Weights of a small contrastive audio-text model.
Model: 16M parameters, log mel input, encoder norm layernorm, encoder num experts 8, encoder layers 12, encoder width 256, text encoder layers 10, text encoder norm rmsnorm, text encoder activation gelu.
Training: soap at rate 0.0016, batches of 256.
Rows from block 3 of the audio encoder of a small contrastive audio-text model, named by matrix and row number. Rows with one number within an expert belong to one neuron, the router's apart. Each number is 128 + 32 x the weight over its row's rms, rounded and kept within 0 to 255. All counts start at 0. Numbers have three digits each.
Before each expert's rows are labels from the 100 clips, of 14848, where the router gives the expert most weight on average: "responds to" is what is common among them. Only what is clearly more common there than usual is listed. The data: songs of 200 made-up bird species, synthesised, often over outdoor noise.
# router: router (encoder.blocks.3.mlp.router.weight, 8x256, trained with AdamW), inputs 86-171
# up: expert up (encoder.blocks.3.mlp.up, 8x64x256), inputs 86-171
# down: expert down (encoder.blocks.3.mlp.down, 8x256x64, transposed), outputs 86-171

# expert 5
responds to: pitch: low; steady whistle; first syllable: steady whistle
router.5:154203074122123157128085185147153093078145123164094144132122153153124119081179110154133069164113118122131161071114102067183153132137119081172110198144136108194099149141092089128150111101089141110165130146136168130096127129162112124112113155110129171158121084
up.8:173081133097159179151109181126140108124156155104110091161145169111145149107128052165127081138141123133127118163097153192114116131130145122104109080112124081141124243113165151154125115186073142151119101107092128107107164133157161134129082146048066147125182120
down.8:146132190108154126081145173084138155168133136132129092158064105095103085209146194114100146222137150143137088180177113099112087148081162095094149106148104189118101093134072124073130115142153132112160125109186169063148158071163077136116140106158121180148142094
up.9:106103129150097140071154140072114120131140130092113131118098152114143106143116097144109104123138152118139162151132110121090121108115144193078173137117082178099142083082141096136114088116071052094140186174086114113157075176110120086188117154139129124114157098
down.9:128110087174051157029109080089113106074108058118149116132153171192142162221146113137134113097099109179129107105113097114165111116146113171205157126135130131113179104100131129193114095160071156109107180125146125132125121156143111097127120131155162187152161161
up.10:088098152176107199131139149150089134194131116117124163071179136142072071116134115168142138115111187120167157130127103122145094087110185103093100127128122120126113165138101095111152147114063137176118120197125131064097139134145057101149135115143112097184102102
down.10:070108117112121168112160125181134108129111134088208116128122144076133124060103130156147125178187124152167132112160203187115131124118162158136086161094117172086069098118091118115088038124175134113122180158072189107131090138111157084146139069169126109153201118
up.11:134077154113124129105132173143140149116190145132132120066180107085093147084124093156194139141116123182127111098123138164147078134125166104106133086192145096132094109087145160084146165133085148130154145153143109087174075066130092139103153187146095161157144126
down.11:149093134143171116098144130131160150127105111101131121119124112079120166127154131176143101125091161138187122166102158120096082096106161158150226115124126146125151145129115143081113076101181131121179140106134097089088158139116128114138142050068117105143139142
up.12:113157140137158109143145131139113090127143122119105105126112111158113110123147136082138177118084105112160122109123162109132111143144132158179157165152184137144088097142148123131134112165153127127133189098124129169084095078127148149140086112124132137127040135
down.12:097128116106155111145073155107164096129160182127125101128161126147198175118193090120144106153098121105092109105096144151126167123129179122115112118083105162154167144102054121138126111158164103100050098091124081157151155138155161133115097156103101158101141161
up.13:140140130155140133168142154137125075149127121175135161166106136179137180115123045137160163132133054106128148110097143124079152131153125130184126170150138148133102118111099090118143102103092085140168188083102168136157178110182116172165161188121125130120110126
down.13:134154109139096073115116111075159044137115136137105109137109140170136181114137141112113053099119156121138187140106145139147192118164097124110124137149086155152155111118105173177128087103098144109035131152120178100117196160107127128145141103068094131107093107
up.14:069177079178130161134110175140089075119138127130108096105150132169106152111125124128146160157184178150132189140072126139133137178124069136164150155077150134077159140123131157109156131116143205112129111177154084119129171150133091128025154123122169109115150133
down.14:127146109116153145140097133124040144138140142119161116137107148100086094100106098158099161137124134106160111145162188119090125095083084093169117150158077139121175044141100090134136143138145100153155183145102156076181137160063102102147186165173181143114097176
up.15:175212167163123131116157082103146165152152126151140108054074137154123151115158138080178102102076155183107124178107160143164136155164093067167127155101191113166194110199090146127165112126143155120140163124124147133123137155162144127124091105118149125100104107
down.15:115085139114140142092175127132129117134164080114157147148079091129131149179168100147083130152121145143110117128114186127155099119115156117098156106113107105125058135125133137158146068159150176158111146171117092126083118173109179145056075109095171154104113143

# expert 0
responds to: quiet level; thin (high-pass); first syllable: click
router.0:172068068146115166104162101084151215176153100101150148104095103061103121100166121120139062116122173101102118124100124143066176093164105124096124089104067145044091120165141139100108121112090105110086162147098132132110081112163151181081112124166118134061110128
up.8:164134146040136072156187181120116158146127164207124158093123148097193158142150159148119208118150146173146152097061146106098103098133057121158126118127145078135157122134107083112103110138127069142101148157125113133185128148128156126143129128151137111141068126
down.8:178152179117143164146169089085152128119132133090138129084136128121098154141144131130115101113135160108128067122168133190119146163132143087112092150170037125124140109118136167123147159141066106093100127172127156059044133151153093137140130137139135159098164096
up.9:118114145141120042138122168118072142101124131080173104169061175225143129148112103163137126088133186152077173128081138091154114058169138129161084125121121198091137134112128150068084139154163125191102098148190093141195149096136151131131077103106157105189105145
down.9:111132057105085137097104148120159143157086129095133116109141078076101078158130085142137075210137113142151089076213133111174121102105195154096131047118132118154208162136087150099176124140091105111122187105073118102164099173144162135122159160109133102112121070
up.10:071172065163133125110181084127147125125091130166142149107145144179134080145129151148107130100174103166120166061133148106125108166121131176093145122105126177134136160134127151165123119181145098130170135117139127072090096157169114167138124073147072097112166156
down.10:089105154104147124157103133065135139155154161110110123129120231088112182102113100124136065138130147152139105199152119168212095098128151130141114149120132115107039134180116093135117151134124149149107120158139125145113147123067165140054142135153111131164136122
up.11:173091152130150144118170134095106148125096168109136109119146136154134124153080126162149099086071134128154147099086183115152133086141150160143104160174088147116099115120142071117136144180150121107138115161135135075145151108224092123128101091190155135155179191
down.11:163136116128085162138156103130161130118096164087123131124106190131136153107096136117164106109176145164092086136073108078089103118124091159143092124093039135166161141191073113138154088148120143087160130153161112134044094110166167119164134181157117158100129118
up.12:131124097113185108145184168147128078147134176063116106150178154152098122119116093172136141129141133127135187108137094110134100124113092067154114178127122134126162066202152109148050078162136121165169144128164139091128082171102116126126147169137147186092105171
down.12:168182192174120111157094149126108123068122059130154164184096092132108117164129050116099165141142102152136123113095129138144113130108165220174125092150170109104139133104180209127107070114137179140084123060135085079089070136135125125157062135110106087107155120
up.13:199139099140120116174114078102151169110148116151092129075107102136108194135109194068108094091088118132124156128121095068174112140159129109141117103131089133144135116164150081113107127091184088136109152157142110086109129139158129121141150066174142115102052077
down.13:090147131173117158153162065144139116130160124126112138077170116125169186121155225170161159096171147144187070172066127146124124147159153129164141155127116179102140202139127116153092096135083109139091163129110194127134131164089127152133171096152146108095145165
up.14:149176144123114160132125090120119077039127119172135130139127118180101176203136103108081137111169055139102132125149129176182148165075087153121113165131106150126080114114117117037102134102128091132161189136057171144091140142119095087130159163177135166199124104
down.14:066175095131174157075124106120125157201177121154146154192141133104175069117094155173159048110128174125145147172128116147057107130096159133163118123120167190148152140149118139136166152063107171143197199100115125143171151125168120132094105117091122121158124109
up.15:187124170064161093121123134157152118134173149122084103139164142090137130171113139110099111109156127100122119132077089145181164131187115172162115121128098138047055110087101117088086109114081084151153144140151071107114106178102172121036168092163155161176103150
down.15:039111149122083133112119112147126115188149094057149130116108134147173155075074146062124155117157142145125109108041105164157129120125133187103072100107081165121141146096136112090110131101070069184159138179175103147144150137151159178172133114085182116108175118

# expert 7
responds to: high song
router.7:152129183153114142115073078111081179161077094108204143107111179121094124196104134114092103111139138083135070158106156111122157146165110147086124134134073131082089122090174133151182176105111165077120176132110073129137116140110150145156152158086192143129170131
up.8:143139191127151107117132170133208121094147114089108155112142129160123109046102102154087135133115114065134147120093153097085186138161109081108154146116153142186130131176120097121121092179134123147076150154123089131099154110115162127111140166110070098113105127
down.8:107145082146154134168134108138122117128148188129130097113187170059154185196097098101084129156210144179112079135150090113198110144109098094137124159123149142130144086167096119113050101099173124095071165155140158114101151162125126097116146140152134145099148149
up.9:145144109124078086147076139133172086156155091133197126102108182155142176127124131097131136083103100099077145104122144163115174138113101143177114121190140123141147135123087125134146137094153122121138151068111188170080119070109099120068114135113117095124103205
down.9:171101175075183125171193146174155195085086152132070115097089118110091100037203131109100088142185107114123082097119084167132140133076130086183151161120112105172112110139091148120118122113140145161123116115143140123069155148131146155173180195099154150160145155
up.10:129212108168075106119105119172160107132088133162097120133106120185098142160126132094083161117104129166107131132088165142117162154156093172148073115164107082176132142119148114133160103120148051151098128020137169154161157131134082129154119088166157107133083171
down.10:147106145157167143081147138126079172111162100120150163140089102144130141107165166065158110111135086104158142159080120153165161130089137135144112137137156208146183157181140080118142079100156150125181144097128153139103120107113223146165201167176142093102114136
up.11:094123146075176135108182134157144167195099140163108149109182041157154139097156135120149099121123132138111108140115081170152141079106147176126129136171132157120134117085123130138148041147079152173115168136127107153151139168094114153165205110087087102092126142
down.11:158151132082130142164126124119153059170088142101130137119129126114114187124147149171137087128066133146114167124098121114109100139139137143180163096149116185148144082119102125124128105131134067119075113040163203174088152132118121099081148143189089129129181130
up.12:136128086139061132108140081167114164091076014071106145165096133227099140122119135156157141110168131121115094127134188085183159086114119145138171130159129097090132108127162139127186145152086158135119158162151109175114090108136113164079093075120132113158107178
down.12:087121181119110145129138153122140132151127083144120097199154135130089139110139112103135063154109163137104135137138071174095111092170155119152165088149079186094131137077109091138116144130040154139169104110151088162172104120102132181106128094159127167133105100
up.13:098066150107166056138123118112157130131119167124111117105080175072148139115142181132119116128137184166130134128119071067111103147140121204095183029136183112108085181102133186150102154178090106111149135098104158116166067060127231136131103160159037155106143136
down.13:124078115117099142167123115155090107131164096117114126113103145115154130188106119230154125125107099134093155132161180152152144131143087091112081164141134092221105086104152161160133161189153100084126085149132121147109119096128119083133149117146132170155084205
up.14:119119131130089055159156129100051155123076129122083143115123134093123082156204143154135118130111119137083116115154099118113148169209081137036161153104117167104122141151129128114103111095165124072159161178101100061164114113161124046085124104155152119136121151
down.14:122127180110093116170122140149192101125119117155089105137137156112141103146161106075166176109135042150127108126183167144198101153139148062132093151123110150143123101072149165171164126155103066190096072140107044079099134093198115104121168111198148133147077145
up.15:115200145119119144093090142122169147071123130123161106103091110166095128094120111137111111153103178190073200176079098152142150102104145135186135110134185155117197135142155112126187129042098123144131136093133107130159121074164075144152125148122104154121115099
down.15:086118154158173152106113181126166133165140095153117131137149174127148081165143132103169108114165092127154079169174152141117114157158140157175157149095123109125148155147160181122127138167083163126077146150129114096100188149114139135134129095122110205124127068

# expert 3
responds to: upsweep; first syllable: upsweep; stream; arch
router.3:093122128178112125093103095069126080150120095129124152165096112119187135149139147115148116159109090126124117120164102091177093104083178172140155127118157163165174163134104140165074109152155072166081082089179175167110170149077138152101127125076120100144178105
up.8:121097146134126176119142145144098129128133137192151117114088037135136138068076172090158131136114117133114127144151153133132153076113184145099118075110121147171166140067110077090128191123080121174121165146128171158143154156149102086111025084102073160099101113
down.8:142136121113113097129067178140167132128135208118183070096118157106163123089111122108118174127093164162122132118103104104165139076106173126110108121099217125128090103119039148120123127081131172100115154095133091083168088082186154130172124197173095181136181050
up.9:172105109208056108153101109135081133072113097125120172122090092192121137123099186129127116166112103135112184163142126088124115135082104174106143162116130141107141172130129118122052143102083129070102147148163164138135084111122165082095175130102146132138131123
down.9:150171171095069143126136120169140166105152151173101075092158155069127124135132133164150158128117109153115130117144095167115116122136048152165120164117152061105078088050121098164125124125087055101177162134168157139151134145104091176081133151161144119092119082
up.10:128099132119136128085050162151124132126138123135164186122125086109159162106121098157154108138124084112175115116140132157124104128165140102131157137160190116149171144112104135129125121150096140102149134078043107143148145103146191169083115065133128118155059069
down.10:173174086130136144164155142140086160119106105085127129097112160191104153107092182110150123144105126090165099090119140141138078085122067097120136196118094165147109138102164130108246113149167125146144115094150175149093106124124129123112115087091146118085090068
up.11:130069178131095152113175121034137164071096172120101086140177169119111105073093095129072142169130127120171137173146144148132119132166129072054127090052113163126161159120142152109111180137146087143127158172143145130113134071072120141133090136136151119179109146
down.11:157116169131161039165124158150145127116122131142147153133077143096142135118096158076063104166132102195150113158105151139168182090135084164121131110165170173154119106117157107034124154096127136160156108101113115080112134130170109112119145084083112112141124062
up.12:119100103112113087125162132104145151151140095140154119189147138111138105103117159034164113138099126141104157059173146125179160140130104157144145081136097103180168145161188158113183139134161084138104165132116141177133119083117108063159109135128185131121143135
down.12:167123064111141148146126127054174136156173098134124117109148175128165138134132122131114086137101097145116169078063117129161146155130163122153093099080142127106117126163065156127098168163113132145031091055154100117147133092173081077141096108096189174124109177
up.13:093177082128100141100140185137078154161111084158143163191091137097116161125152118146110084090163125166104063123127101153150125191130178077103126128176115134076097105114144143106130168115104071138193101140174131176103136194121069111169107082131087104146147152
down.13:118099159137132125086154116133184115094181155110128144145132080162177090185149107132113143161098142104103156163182206186116187067124045048126141134119144134155159160121106172098120140107107150084086088097062091116055098153153129126126139165107117083180176132
up.14:095163089179086086121129183123090155121130083143149110170170101111154133130104127108125146116082104116122185196133092075152127088121176142113146130085189144127129125138095108101118103120087106105123118100134184133186105132116122223159098103145127124159106150
down.14:111102171106120092104144172154064115181171162090132125085131103104129117158144156041086128125125117180129083079134160162102122128079090168092109118110137119084146168135114194158074137137089087086172173102173091121159090098175175037137160088168085138119198113
up.15:111084094123162135120124146118135136149131100106153159171141063128051103126146182155111103133135161155144101143160146136148116182097102076110098040128145162126121144140135184151115115162109183109142105074144115111109152097155113144120171100119054139126161118
down.15:141111092067168109057112176144095107175111132147124174112095099148128125175062158157100104147126169087121088126148166178151102157158139093160145082135157084128136185084091117179196164110148118124091147113117121173148169157116114175133098117147091165126117086